A small image classifier, trained from scratch.
Model: 32-pixel images, num experts 8, patch size [2, 2], widths [64, 128, 256].
Rows from block 3 of a small image classifier, named by matrix and row number. Rows with one number within an expert belong to one neuron, the router's apart. Each number is 500 + 50 x the weight over its row's rms, rounded and kept within 0 to 999. All counts start at 0. Numbers have three digits each. After the name is the row's rms in percent of the matrix's.
Before each expert's rows are labels from the 100 images, of 14848, where the router gives the expert most weight on average: "responds to" is what is common among them. Only what is clearly more common there than usual is listed. The data: flat shapes of many kinds, plain or patterned, on busy backdrops.
# router: router (model.blocks.3.mlp.router.weight, 8x128, trained with AdamW), inputs 0-127
# up: expert up (model.blocks.3.mlp.up, 8x128x128), inputs 0-127
# down: expert down (model.blocks.3.mlp.down, 8x128x128, transposed), outputs 0-127

# expert 0
responds to: teal shape; blue shape
router.0 098:536413424557495480474531563411410401509417473559512540438556469514451392602459420486551465470543548590440436468480541509491514482436615454474477411543564585526547440481537420463387502547574390477465522532509527494500485494580475406518490553519553486542556506447535430498485543434470510506481491449519498567510471560488484470533500518533566511534482578520504612518533510500425495526527
up.24 096:396454520506505456526446518469503534574470522546539461490484487462484536504468471464487455462539539393441490481533426450424554438463476531520484444468525461474518561569504480561529441563577485643483547519507472467569560533532470600490430448474425454558513543525553561494487605479491441541564530460506467454588583488461543508514500461484499519504569478658472566558425651506476488579461
down.24 102:638543325490501529482498542541549417483508408466508525480515425469522538500529478556541550544416463552519475546463444511575450500535470472512479583525508417514437494530548515517458582503472499507559500513471540534504457476482520429593578447497556485461511478425493472483587429496471452473462566467456477499480524630474525398538552455540488463462537506473551458358606497510448481405478
up.25 102:486458611527521477470628438515356559544519500415567426384522544462501520501492526473532472479504469506540481581415521542455529456479550433480423527576517455543377584485449449482532504564479475549512473467510579517503491458537528501548506517426538467469578541472593511535379542437475471554487463417503554494491491463456606509590512515453472524504502514479433514466554540416415497510462
down.25 102:505594403506471605608567583569548459450525559460425553543412432620510488565498492471463500494483565506476460432474474463518517561517513416471468550398504556447533567507478488538436471501494526477463545543502462474444566576458548498407508501547461467536517514466483498515503597514512588485552560526536425538528488524554485408424444518566495503489410520508488540553502520648566534446509
up.26 096:558509462640480530489429524401498510449434577462506466520525527484436467531409511521555602496560466573442430481532546516545596603476533538475459503564518495523501528532443386452398512568499479517485445505562491496509502406549586540498465490477460545503434458521546448550550438536475536493422487517461590554545565475531489565567522589418556477471464474495607486505524594508505561449524
down.26 094:481474495399600516476542436521525540531563591466448573487503479556505485526559526544536527486437565422440484504443406491395438438553457567582481464546470497466484476561491545494525529496586424453536408528495484474500510588458506529481485563588540516469478471579440525457498502535450439591510534492484483511498455476557481421508497441489454528553494522500390538538428406444586493652580
up.27 092:416499642500599549434468556487593400486555482494472437472546400491510466538506474421502570545543497593481468525508455500498429483515419488437553505581535540499467535530575511485593459494462504520500560497445432495478511566466554506443556534473524531476419476501530536500568562510466430519520553567565524460431541415462376405430527539423485520589526526538518541465531472498542537586544
down.27 101:561519331538453480552477493461486525572448505535518548587548508476479483443509474550493433442437466391478522553570538491511531473506515499394509434472487561473503455467445524607523525505557527500499483468561591597500425426554443528472504532617525512530551503454472439520410502492439489554495437590483441463528458526426553559603495475535568402464481493460504499561417579460462521537510
up.28 104:474463481492504457528496518468495523437551368505514534603461433486510488480468476528481473459495551528553561435577525504552479524544536534578462462620415523430499505468510506493476535421487514518533501521483467450428554540536619539529433523561432554534525449483517581530539569518608526523530452506499476443586516624386459394434439486500627532577480465515529460538526443546473414515545
down.28 107:472575488426560518529500503484460583514418632539491592471458565436473472443514456508526521446585546452538489535529375550446463529456591416490588449360500417538530516527514479512460476465539479508468534466555536583498400541447509524479519532465516411425579582534485511528438395458511498507446456458510515507481494464520529551513589534528438514467465473533480515533459543409511598554471
up.29 102:585390422529459442496541514496493522545486413460594502509477457544541503516535526517542556556572446487491443459492506494562548465508567459563470471516437519492558532456429528482507473581470511562483549518494533464512479469470422597458501506540371407519528465535435498564433467511542604402509550436437484431467461465422474445543504503572571471493369568434506435444449559496456607531493
down.29 094:531548538477470561479563531481540569483571512541447570478559535531514475550473514477430516379480488482531542509513519494447475488598419460390520530491609491537522511541557463522521480501545466519569456484473553532473436487535566500627467441506533549596527473435639570473533488459517458608480523514543490544587491482469573539409543457432454492578618432544556494594573484467487500527503
up.30 098:416558493537508552439466531510532544511534430566494493593532603450499526548476442564596576500511528394536521422557476468454483508495539551586463470417524523449457507556499519437527392474453536527506510489527580451388473470554514513461529487441549447538416571465552525510504515542491557523578468521610518480536514473483503556516477431449517442454572611538618434517553425415490484465468
down.30 103:505463523478521456603482392483494445524499547504430518485541468519463390493467536530415460599501513544464539511473529536558544479509441436539468435496546523507474558413557487419443602526458479485508513477476518532510546454535558459547415473563404558605568487520458442557508523367546523490519576512435479401427537536546474538510550506450420518550376482488451542491382503530483568491527
up.31 108:449485597516541464515452461595464429436500481493537532589475557488462458551448594522546601524553446473524510489571539549467487626537521523504514492541587525531550474563581443518473478513511373575451568435463538557564445447464503470641516493618581455500453452503459477488500525477524538445457445556527487475561473549515549516389489498569462511403467477443512459511452532488559489462478
down.31 102:491560411516451507489508459438513495569525436485462413432507520494513494409480476578494386508482606480525480465454498493448605374491529475521464472531465530463504488456481515456518440548450595471487518500509513428557545539583563535446448509487425419491494569520544520505483495440439473485515498475396507449496512472561460603623447424492572476531565583492541468463547483617443582563439
up.32 098:543556456490527494478478544412581496485436504526488655485494573541517469473641549474463494509512373496551478558467483437408451468558509529479516547514521506548609437432502428607486549446511511421496486469462396541502530608409517517498462477428551547553449454526488432515569516482427465453470539502456581488420558446503430461500518544522533517491488550500566539499454506524463559534572
down.32 108:427477510505492554542527478526495410477659413544396479489595443538463527559511473518450522502482514483483468438539534472596482495521431422545473508535542501469480482547529544479473454532445496448415425533476528517377480563455533538500527503585401401494578552475472522504470499570548578564509521416622418510495556437435488512470561489470497479459465467465489474538513460564517404499398
up.33 097:548441442430484528493463485373463556426481491515466478511489419522541509506542510562495493491534418424425470491529504424528436519539544596500480507479522442606415441575554499470520498529577581441506524464404487527499537483538477469469508524448487572544495382606484495482431567574463442441467491454532508543540552593472476589464473502480499572596410555434470573468522511424519570557538
down.33 096:480520437505492478475548515618627501529574515511546433457502546465526518598481560464429493426461531512601408392460507587476493466514412463471572414470423538451414486506419507590475517485423514522419479434530463493520527440486440441457511487543535525449487509508487485455562430434612555508464545511553502473544518501411450482538491532543437503504431511499485457512476450629483466428542
up.34 100:502395421365546541407459531481522400543407526508498496504490464613566475494526391501519513527489462529453562447535478461452551464467514486498503420565519489541410430475464542515548536512468473515550496512526512569417506457435430468532447466408398487558528472499483571541486492595493510480544494481498548581464427521540397501564468481485538459525512410509539490435418544485467611571547
down.34 102:515591562534430454518394537505515562431494454446503511468484465410476464473532514424500467575577481563535485539510377480551422530489387557505498461373480499496529512519588411457504520435566566426504443494486484492573546504548572559491580492502531490425497504588478418480519509511568435527480550492532508459467547513523504534455478455577430528533427551486467577537445458595491460426407
up.35 102:552565524555594450420544531432434601468522580503535470402524514548435481539560448476543407567498532473423498534500461546491559439579552553425443450544586450568511502525481517565454482531444539576479496467516533520458551487443480488421540492511586524441468476597540468470443511513464485511439563438495574402463482503464430503531490465485479626595468519467468502480522611427473533544527
down.35 102:396494520511513485527539485462455495456582447474453574581500465544552446534508462472470534408559523576552469499457573462461491583512462392496603495512344549538524426474553499487526500460483531496431569597472470496525409466545562514589396411539482483484456566387526556497535548510483521511414476480525459516508449517554581507563539527502536540363505498492488510492454514541513552566536
up.36 100:609494623488488524560518614509576488519560500487577546509487530468477583450490512511579539512450561485534463450492407604434483472477376519529433497461502447561526469445533400556533449493453464551478536535483437475491466467437476496427440497467417504544523487577465476446542493616478482470550493494417398554489518569494542505482591485456530421471556444469414477455433526547459453449492
down.36 097:417572508423534520448518507569443441548443464552512518511542478558554416497556452517478597673569444548467434510508511489561572498508563525450495449459458548484522493586473526548486531408443470560483452508522499452475482475534449489502518367560527574441463603431459467477491555396507559502398553532580487590504529494536456535502478521503524548499485518479568468611482550474525550477528
up.37 090:450553555573490514457504449570502397515423476504485409515482496406508472547473471536451473537468558499521499454524477463531540538434442448571614587561461603392548510417518490509493514463404452518543532575594497492522467486567465549489453544545493493536569486483494518490519414409488467458544557486505552492588399497555504474508575501499607383505547485484515444459416536474465420445448
down.37 091:501538419496586411494586473544568444440497513464572504451563531593500474467500565470503488533512547480488550457560393562479514465545547503464511504428537494483461543556481471472448465485508504432459479464434582499486465477432443514469514447457472400421428451547520468493406573540567487496425527603470481580505519511484614415563430539512456554531552619540508427493420493502465585479577
up.38 097:488463508514467487526356541567540579451527547530481547464491509562438493498497534476508479453506470495541543528566502540512435401560514499465497435416425535499430510495508512477541570492481569482495543502503554501586513579428467445561445516476487477604474473527450490517432516516494383491494551431568515517555478479544421497471356539473481550549530484472563570459623501665500561491404
down.38 098:433593502421515530493552444519613484467493404434491491505487549578566386437449379505467503513471518438475466496612441481436524415504498555500551531501526471479589462516539474536532424479504470471551451542494534411554548454438496558422513573474499486554481513458503506454460454497488534488461506513531513494498585502551487498514605485418465554474595527536493502686435513541542446446527
up.39 102:502490523461472586399493449528451517506419476476587441538434547546567528458409523598494510549506536536478423468461485428563486454467423506439516401481553484593537618445499500499556528531567432458512502464495564406518457609498438510458511517516500463467563491448555463545510508398491509452497520525520421431540567506543476551544484440452549467414411540482558530443507465411455412448522
down.39 098:451446449464535371507453493544542540547561441504445543500493570471474488550563352436515554519460482443539533502597512563478502508479557565553448598434576497490533356496476602474496471471398525503591480470427419549481509529505552486521490518462448533495400494493514626491546466436541581532495439538544497453494480522509423448482544513510434486495540434546533499514481586464434496469501
up.40 098:450598426567523457494440446501565525493470405551464540459563462536456446531504413471524556432570455549516552554586468517558569393451581414587577464515419522556488432452487489541498535475523621483468529554544609467532557488527477532484443545432479462448557557480497545479438507445470418477504463507500588589448514481571541527518466591479505401519512505435507511517525484499530477489573
down.40 099:490510521473493591543583541443532592504581624435525383500466529505505512534483563520370521536530497529519498495472526521467456424553497526507492472540553558448518521446528469481527467467524492504434524368450449523587487559556477629450490567471473489514492412550567469557495538367503578564529519378547476462493478473456454510537552438433475548495414486540522471451462528489534553440545

# expert 2
responds to: count: one; its colour: grey; its colour: white
router.2 102:435556479459400500589477520444422491468561474445446497604465527560495515572535513504454514474604455417523543594505522452514464551553507511503527539531469522538522546489444521432576481617500478496509533587469558507542555537512559531464526478420554502439416598541449563469509443585532504431471489631530462491478548431456526501430514470546523518552537507378499475497466469435561377480495
up.24 100:575530448507504436582436487436528532478484464422541455513509506462481459557543491463471494533452571461524493504534415537491454611483593594427581568487509544494598540445547443548473622507460450633521498513528535568557530561539568527490395481578551473505506566548532482505524520504466512521591440446513512508528466549467563488429571447593586487477523536447481546416553499541484490453582
down.24 107:423419528508473557472514483488435497495416520572500559523538505613506437565547496568536415446456476516452521578426486573514588447458523493485590449511550617510512510442466513485479474550576569480474422505488496455456537510532349505418482579399496451456473458463469480598511479530485450538500534496474528487463540486516531461569489523475468500599591497492521526603506505574491519639536
up.25 096:569523503499438479464456519588511557426480465513507498572492563463533603473461617531432445509588507507448454533497513616521471491497484347565504509422554490503484406493498479548509465522465503501417500527517475465394512531449502441458482491382558519528499561493520529537512463483520488527515526461449618515465513435485409562582480464525476393449501570486535438447453604520454513607525
down.25 103:462481602444594512598584540422488480421539478473471554488475442506473436474544466543553537527403533418478604452521445468569470508497451520495552523458463432473486499500515498479480453507526534516478431468486521454525566450526505515451477492567515548499495582526519440520468539401508533472458511561491463466572474411509553428441439559502499618483535487577544621544511504547655535544385
up.26 099:518521502476444472438489499474364555534403572452472494503516475547490494486524474477613503557473459397490425584503523469526418579526436501468511473530532467464495555509551529548403465522482470444442525493519602490529540475469613418563529537422624445529444535522513503398490518498535508467491505452546446504477488520438451420508445490489467471512471382627498500484455465397480520472396
down.26 092:472498393522516517487476581562632477430556457408500500473529545453426495523436564484422542522483492462455568457468520519381530449424535442582482516472416493509515425494490563555538507459428452498481550517509437599531421505509497548475453458554493518466454514489524571565500400463518482561501572533519502438502455451518567586515487440479433453506504553425489522549469500574395524621575
up.27 100:514516540589597520568483461508461461461470486414362523573493578522463492555561471451599502515484471518532506493500476501458485418460517558547480456500562430504563496471545526489507571412475545526565615527429635517521471528407458451432474486443552447568435537447522590465472491557496467515534511520546527522504500494553501493508469425415410530440478535421545523600433554582499497559537
down.27 102:522477426434498489465521480509548579499565454494632553470577562478587480371487525522425520496589574471515415481538479549516482513477445451537565449514484564519440508557464497460439431532530423439418461449538460487463521403526536430413476495532511479500535488515395484554526543509448554475506481471475567472462531462449463525438478516540536545553498407540437456416621470466600529423466
up.28 097:431506414513486555458571480461538519424503490434465565448552445450460556454520473452457455474594429474541474484514562534436561453546631539513500490495517512451521512482493583545485547501477500411482539475573567503558465564467594483589430470526483490496604522497496511518497479433487501492460419552444421416415486594528486564562474521480454517525608436516504480633574507476552407444530
down.28 107:634501498531477551516491454516432483504500582492474511527485530581484477463482478638556588454422479460497450490479503482541516513455474500450532507491483414547512481484454356457470469489491518419478434542419461473489574556668399522496533600466547523553442481550452455518511499434548503490543508570509577497593486438566482443478569481516456532432488562532457529413494517553508480415556
up.29 096:472490424458515474577527478458513464488481364544469460432529535561424503537409487487468494445488458368468534494562540467548506469516517408503461569487507491533489483446415465536458457514403476504529479430429629599435448564539525474464452457470450492430568475593569504484502469481468534542510516581435487444420570473492579501401462516491554517500522488464564533532605524399437493496474
down.29 091:538438514621476614425400499493462524480490486543542482468480445511567498456571533476386577527433526629472519465468515458431616466533437556542533434456523498417511525530575462493507506558513521561510555506570445423534533455532529489487634502529545565522441534441395426455509522488492487451494434385521535477544498518474446494597521468499524539472519523436464517526542508485565505425474
up.30 094:567477495492575422549477649489455374415523428517490450499586418540463611606536479444527502531515532467463521497451562477514489489527549454567522444465489588588463515499416425560479539512564523411499467478502537454574443491520462492613501501510476456499483515461519468509505456407461494520410421492427498532473491435445525552533580511565493498501608561526539459454499503445526488526422
down.30 106:435420485626538598575596466470545554518506528479456487512464527461585563405496536616468445496555423452430438456480560463472539517535451488506505423512449396481512435574576567463505580624385525505470425515471432463399402474506432489535515486524545542498513518536457524492490446482523584509519592463533449422452493526500523472474489522470590501498485555495529494535515542483515510496511
up.31 095:503532529417456485462462540555504515441583514504477516516481520511636609417469482506451399481482492527524673548481492500453500521476553492420541478494535466542474474527459507516547574419505579483543468517415558432539413482558568550465456488479493517425522468481451488432419504484559546479520484609518517538552416524456530447467491518567561539480520557593484502426497561467436516536363
down.31 100:522483481497437528469460452448509500512597452509431583491550445547506476461445471496529471523548643524536500473488421525541506557532546354449459447551432483554441586459571545511505386517464436539577447571558448530420532534494431481441455475528454436534451506474500491511515506451541537585453503429515483413494465377489520478499502529511538474504408439606466487529557458511614505513553
up.32 095:488488429442445523431531502497546482485548469458454496580511586584461506541518456493563414457528549498456562476557495436449429564557488489450434561483450524501498488494426552409482415466383532514484535502525496493507476443495545463500509471471513436426424564534450481533557381473515553528566590473505577500561522384543487505476405492481566569531464412473560475452510461468592461624428
down.32 090:481447520509504461618469503474438355547506573446594524448505447446524507500426536446492507520498368529549411527445468447519480505522482589521478488498526584491486469435513478618471566566504502485596505495480464508463494535505457479455456557507565599577505428481526505553389610458530489498441405493434441544445481551500588536450544574507451468479509509502511517557455444570444544500465
up.33 097:465509508573456557512578561504465545496415447525503486475480462399434387537468428448468433461373507483429567601371435521519491466498450595481522480449466438492447475401537510588522462532544566513422560499541518552459410477518510512467446469475520421474534480551487566543507520497491542496495584539444421473434533502616467494469463557521509536494552533478486512541492496506620434505444
down.33 096:540412498441502408554468515441541474467597562377470533515431460563597532457514575472465469504496544543478494501489572480503525484545552422558476514579532604407457571561599492545467487495542483523563498553470544518507524529540475534523522424508447517465545452524429570559484458507444513454496423511491493532509458459386561524490495448460448436501464461593425577581540523404453529394521
up.34 104:593442431472497431443506479471512527581486440521522534421531441519430429550396460448443462503564575536526474494394552588517496520457496551522483561585557581513480487529591423524554425514575532469492564538497575523477480491395496474478494551408551526567498460514565523513426441578469563542503531436472476527482518471532575527593522638562533501492579462495507519526545507451515581526525
down.34 105:439506498565465475523568524461435490526464485531504549523660553547410554498513521454616500490429424488486579566572503407541504465501490487432584536535535568419540503472446547464412498484486442534406499478502414573558510448522496565444446531600431532524495525416491573481528532502487452459468445418526576530569507480428489516474541449503485568477453483436500448425469517613558513489506
up.35 099:552550424466493515535524601460419501496559602507458497469532580498486470402516478567491533440453489492539513493545500515507426531499476537485544387462590449488484461595519467471476508577463473360555624555449449505509549571515559499537536491523476426534434473511427390496549468494460469551576493495489470552646521496487453486425568510488544569448461489534520486453473584469523537411457
down.35 106:431527498525572558442546396486424500434548523475532465643527431472498518564604522523465361557507387536462500540399427424433623526469471472478444496534449532550592523483499537487520539464532482526464507499516506452552498542477503595463474512503475514504566414452585516552447557593491500468506506429486472543491501474499539537560480453502539548561470559465475452463400450527550429472519
up.36 102:600465533565571492491485533535559520479504501474501533478527438535497542423547490379493467619505528499485471416509435597496462498483506538469496517461468456496572505518431570485457455546484344499545504476501452496405471488473519427529509577572496624545509424481464472564393526396512548468481464431425472581545497484523451544491527516579503524474385452573447544560490522422478441530478
down.36 101:455563541420449512466454558501507477536484435442487499471459515454513517481571541552448508452571490654494536522505567470505503483460450520551432571506512554462465507564498367519457494489520547431580504467472477464545488512544430581426549445447530380482479543540603531481446511572523499492411516462583473470461581552466464452517379531456507433478548488603515464417518478629520499488508
up.37 098:564515518523541515408457481458449509503431502423507398498559507480437458483559483451531559487456567531480430455533548523542519456509548477514457510521452515511424528505541489606547475574601518470417517512541530473484453520569465534487486505444451461526607500406494562541410604543534512449481480491473509461524432607550452585407560514495537581543458485382514521540528501492360565488597
down.37 103:460485496512441531566498579409519477557567407523475536485469457450430469518473435602524447516529476485483516561462460433519586521509501568435542399403507450540503437479439636387547549498522500439512550512569502442497468498482533458479464444528528551524433549481530471423616528577457558509522483491579399477447524463497493482455514455469520417557524569486451506484591511463571532507389
up.38 111:492499477537442466647507527533530544517503527481445530440455420454521592423526514482515551517480482517522596445549392470548513506500528565532439427494496444575463510573523523467452459551355604598429494530507504548522346538465446515537467466507541515502495472504549493475542501565488451490546476472567496533533480584615402466523457497454465417524468572502422517437569514537524479466484
down.38 103:611417505441544468360541464424514476518508409606536421558492559523533448446405464432429406552517471460531530472561488529450547454498473428524606585544501525526563499503480552464548479481576481494436512486491526487525542422509592487454552492507415515496533448558444423511512542437574411489447567433456482496435484490470473464512552550567533511470516473433526460467467506439553517584471
up.39 110:528412464405475476596472551414468567503448425496589405558493502453474517488524418624604492543514534404583534547543520524504471402576552539458551471491433445474524451503530517551453550421500437463543526475472470467468561562549417490542463548467447547553568459551484443569437439485489492413496448522490558514454523531506472443535519481446516466397463516496559469478546445595485515552485
down.39 103:464583535525522494512543515507472469533531536504417600497474478460531534573453534390479509489445416539465522473465563524492470549488401449558532502445539537466421566549471600480573396501558527525442516528560519507414388510467537466464501526520518426455593572448505500436557561507463497629498489524502456593530414417437511588443554593499518607561487530537489523509524558482502477454502
up.40 095:617583486473485512532514570429581537564465509582460532349437470516380503562620562506536492505512515490566438495608525530434462427486493533588466373556581444522427511450528463484517516500468471533519466503485381511477457523557525497498440480520513555501436502488444484542437487427504534443483511421511516554537485526457461539546522581493478550540562520485437394543507516475491553541516
down.40 096:487539558429465513438470484538525409393600464508563426533521551525610433474455503448434539494533485543486474528521497442461518537529562511484531530434515461556552509586447495541436503466436541445521551524519529410519605500511538427554631492482383411503508475445577489516558512620513526607566534486474519485467485483474518460498460439537465455477439452559505635554479500488459479458463

# expert 6
responds to: orange shape; red shape; brown shape; count: five
router.6 103:557507481523450502439579443568594507573543500424505559454603463528529501387487543501548455541455498447446417473552457493458501521442460486459548560496532479422416460522510442535543575468567527469545476474517466466525460499418431553474446509450471454574494408438569518457476505565568501557541580420449442420611435525481478567484576556393450507532552475492513515511490551534461593463482
up.24 114:493482495478563538570546510520475455513507486454471433507457504470438382521516451532494484579469572484446489502513477414487498489561419452511442437532358453544460540503581473484540405507568467513538539488514497406500533543538527485571446475514580412492470482519445449599497567483500471511674552455543489560520505548513445572508478475491473572482578558588522569531516472464570565573391
down.24 103:451461520534518424464377554497570483442469388609508549423566510530488535492531551441482561503541467549597567452477555540535491483448495561589457543444549547409513532529513419565444560487414605499496471508498502566523449477510518506414518489574488520456589510515509482502407542515530552458435420439520442505434492503480518530437498541546444389552430525513514550530439576529448530451556
up.25 099:530497565443478483519508509569443540499532503520514544609532581522564408589503553526388489490529565463523471539527484562439458505494468445526560472484536511460441512599502372466599460470543570500540475465481462484479485483467521583582470518470438482470516589502362534576500465518495442554505512550486452380541509493400542615496504477506432486573476572437501485593428450487484530486453
down.25 096:449358518509545507479451451459558449538514512529515472521495451507517522359569521488527448591503440497474564468511472458522553586504574520462554508582457470483564517345499565515458525509478542456505497522545517498407575490482559464447469501501543457570529472525531515468445461529559485469489542561525547505466528588432538419503486521540526505407602480437492584382565562424572414456505
up.26 107:640464473499512413365457491429411522547481464529513500520423514539568543566514527494456573470408506431476398429581482512474498564549488460463551461545453568466455548563459453536419464474496448469407492548506564431433553471497393524467409517483455496481502488485487489474494561552491490540509476465535544440600422513557434436445527501496545532428471478475499514559495588540600450503511
down.26 097:534577488487517541558544526450557529379444540415446452479532517475450475446479519434511450551673353563559505476457534530456461510411505590563468518442488504535520440498535504499496490531543517437497497507451403527541458463462535479445503584476534521480508483579438502564450499460436532505508396399411466543450510470433543498429476505531544513598482502426537533506525515449424537422484
up.27 109:455538508523504427509478580457526507557491552475509385515562542453477462526506555489526482471519471380501550489504522558473482501472419397527491459461555524515459476545461627470649533529532487572543497443446578519535577518494484498564437472480547501558606419467412419529478473515478454590469465499525456488565552568451509400476588449498480477454451447439550454605582485466493440491479
down.27 092:436411518474467532519495532523513451530468468421426557539463403594488495509498559523504519523545508593389458464473512467537578511500579568407483479503475458496479515479552493534455397547548586426393487527497388477451453514461567567503555510480467419452464586497515574474487513559566441432505535487517487471459536500466371597533578471473599467555545459528496532482544501513496562566576
up.28 104:561496465473515525440484422475522501530518448588482482533519573541505462444592464480448503398496539494518420489524579484544434528513495541598545523412458484486508444555549487468534496462519394492425432465486466443484516555456450446504531535505544538596503478444429485591623404448551536543455514502474528490470499622508587440560443394552550508565455500499441518527527561468378527570480
down.28 091:475579465461436519525468583478508519452458399444534529382545508422529474440534507481413566532517476642526513477373518419449578476536549548510511504562546516428497535510494506549524419467503511502552506492616554644578532513529447457440470387545468506474519526509428500510396493444413485501509488527542464471522553483574469584451448539428499478516497496507581499531478530510525567493469
up.29 094:462519501543563528443515494538485502391436456519523524472539605504480503491524516549384460527507482527539471515546450531481551583521519541410470464516416553493464438528599538555382607486492415462434502520548544516505551466468479538572421431543504558443471539442555503470524435503399498429458482558402392473406517523468483564454486482496434553532581569540507439457415448521520493433521
down.29 095:528382403475430525490473521464407480523462547514514512527542497484543423535522495505612463552493443517459506532579571458540456497525509506503481555566572500503517452538433434508578430478490638536583478557502446596502460464562591483496528509470489438577506488567387535494406454491635528471417509448481474515591492549515565486532445569566494532450493511468480517478542503480468561556410
up.30 101:425452461541513511481485501556568463567547547487447378420563578545465422491578506439425500468422493429408533437576457518541547570547478433497431524583454473408481544397545500478559405512462463493499473524532454457538485525563501474511396398496504474513497463546501497599509469476583430499557427451498493446410496494532470532493586417502474464528483564465434567536518551517451525523508
down.30 102:628574546551446560432492570568437501477563464506504553526512488528521570525460592567534481622560465544569477513569493531428465522398554439507538441391522576521472506533370500514435619478528451489483450448506472458502513455492435455477524506502483581489511529453581389470527547565475472397457530477568518507486454495470489460478440547550562557464488474495531434519463474523580460499506
up.31 104:506435556513516533509558503460492567479533536540525507513515566539497416587559540572580403556511479519497506546458482565471439521469510496422551471458461503464446506537516547430501428515307581490473425440445533505449466513433500538515572489495457573434558613474555505569343512528453498489567561438516499532504476570446527515546440572479470572529561568508509492502459460452432459523496
down.31 100:503467486490481481500446524589562562450496444416483470485419449373442525397440509557482571471515526563571519472522553474548441562537372485524530478509455603501512497559536480453462534497500475569521543441533451531461545463509489554470522553471594529566384410580408477513505575494622538494424528544420539553527515487464434516496546495529609535486505498479465492509485549534437425438486
up.32 111:546497519398509530436686465582403534530524447440509371444560495444427559554516506619518551509444458440504542576607528543477495563430463485516518507496476472443530540449519464563592567490477504539416551524522537463473466505432547475470513505500463501513550472445578447561505510504494502567511432503533443517475531501520485534501435487548396489527582424516493552504501534409506581485468
down.32 101:520458469558473509547448467382464483532603532533489517543480489592549442434448593443530474478573573492600494398427520461509569478533522584469548495525540501535470526561436613423450500548504443527485381596534535536484519476536511498482547461511542454465435481486480536471550436488511505395471580494448497446500507427492417499522542515434536498513402497576527422587498532553542493554584
up.33 090:419492536387493559555512469481411561495491557382492540420538548527486455509520529455539493465494439550446449568484583573437502387564549576527506557479542526520483469516551411462507523512488595523444414526454433510517453477514481489562539534592535552550458512441487518436521508470472482556560504441488480583456591536455506472403613493531542623525411460495498531488503515538583475564477
down.33 097:569496403581511462426566478540380479487514505563541539533527406425505625554496480562480492503517436509498499534571448525526395511432435478559524491548488559426467565490430522507468489537570532501473559419520496498426524599541523568459449507503488499496541464477518612541529550525566525464498511509561440481501415498470471538469461537416518352521481591431492453506572496465507521483612
up.34 099:541451534566447481557553458468528582539456458430509436542508496657430483586526439416533477555509532440508542458495574499389563506446597568445586543487579509529560513484492479503541543432538435431529514455485554639543497461483510454510434530540533480489474588526619464524541573444515610537552420512548513432459527506502480494516426550540533512495487541476475495567523513466507549523508
down.34 099:477388488488490557496454524441383437468491536415486538478546506400420478417516584513573502496492529501533485631480495517620510470588477451535525462528455540504495502483626488532546524552402451490456480468591411482460580566609518594480498479533483495557516497527518521513527452505442480431371493551538473487466550541509513478505538539480380468527523555507552439455495511560488482493436
up.35 105:537487453465495531420440462499519551473561467512529488528440413449461621425492452458449527530489507514568413542486469543482463527595459455469506562453515495529532541441537550444523509513499503480493533580529509526498501536594426389480557533471576493567529495543449487461449493555534593430504446530556482389498568451472447527447550471449441523543464603476529454616562461546464574646554
down.35 094:498478478521598454516559550516481549460441511533503370540459521526543436527483613526528541483446469504496598465446496454443483407503560518554465379472460417538577532591429466512455436460482402438492447528509499503562520493476546651520512489526438619504522515487490549520538490476491461528530470530505472435488492567493549450551443559412484426519596523504474414492468528530561416456558
up.36 100:481617503475546535488444550504430497426456489396472504611537551543552446502555471456480546443436488540488566495460558473463505420512418410500586534487416509476496544428511521461491479560440495552464484484526563534380504450572528417474535517512498536500519548479455522512461497389536532450590507611538450510534566518356468479498480532511463439532506584453417547488487567415433473519506
down.36 098:421547503581461500477522571440515472534459529582507483476474469455540485485464504601409593487501513433466425449487594476503483452459498570536499487499517487523433528519461487524497562437472484523561552592559413449574496515435479620508512467475473516547459611557530447510554440564547455464432524415417489424504421548513546553466502404586490451511487467649406498478461507487476515546550
up.37 094:464501421539440546552605499517495476519502503404497505456494548485533514464525554442462498450530527387434426440549521493565470495476447573556531391590552518529588472505523513526527474439571465420467497515448562548470497553484479487414481527600580483511484434510525603527490511539486639473518527473414567419478439443472554504445425456527421496448617571560471497517491463504534572463492
down.37 099:498507484531469428489504402517541423477488489601486580493470483506442492566485494441532534517485499468503499505577545482499532540467532440447485511614428563446507410395396503547425490410416490558484484562557436480496480492480489509601482568547525601526601659483497455632525456459504550529520406482528507557531488494563478540546503502538536512497475498362482551501441485482474486515531
up.38 098:539520537495449537460466527555488591612534548526410453543477595476500542480479496473468533506543590474526525504529445573448440491526456472560490522405425535469379491494461488448496572583472345471563534515483488507511462546637617546482433524494485493552489550555486535525506586434479502430491404557479485410493474553540493548447476525477535456483484447606512506467520558429521529527564
down.38 102:493522530435482457489506479464509510476459507541612485572463448462496479520573480543481568497404501493531528544581486490597382498431453461507546454478505518539623502541467548476482443454497549495414527452547489521569464451542474478471566438597479532413468472446414623474486512461498482543414606460546449470487540551520553476578557484499492567489548517490431521562510485570407396509384
up.39 102:520484459536491511541490497483442464528500412402606435471487523486502562571468571526472443379601497482513447474542482535513506455515463455506520562557360504551512534610458481484560509449483575537467478517558521570472525543449591549582525538508541510512471480498532446553474533542480476480433409499518522550443425453420432529446572599526465560492474389409493565445530489449447496512406
down.39 097:428521511464574496500435513531549531566506490469463620531550441479467441513496488515491514530484440539561502534480478525511399468454562572518488477531509622426474491538510551628541548504549497459594438486518534423523494459558530468487495375413457534363467471440464526443530461410536520433522459532425471543522585468496519508583495466543585524438546520477498509407537611446486542475435
up.40 102:511482545427450485586502503624518489470561481420470439499505560475548551472458476541534520610582508486433487500554451511582459521555492551447515559572497448548433498539499495496492562401515533481499454438453452517586445534490549467546436455443434482497483470580481510547522473521444567541542463491492512378505642437554517526493575585452521463446517458516384497575507481494616501507591
down.40 094:382476456508531584443596428519520518484401498519483477541404527504540423535466528611495506404450521550570547525476500422497479495507571444493555382457505530493478546486436538398548475524476502494438566504513492433541595563552520478501586548521431464527454454402437499535515469500485402448405558496558486568534495542524513494552551518527469540575507551537538536550555511459414513463410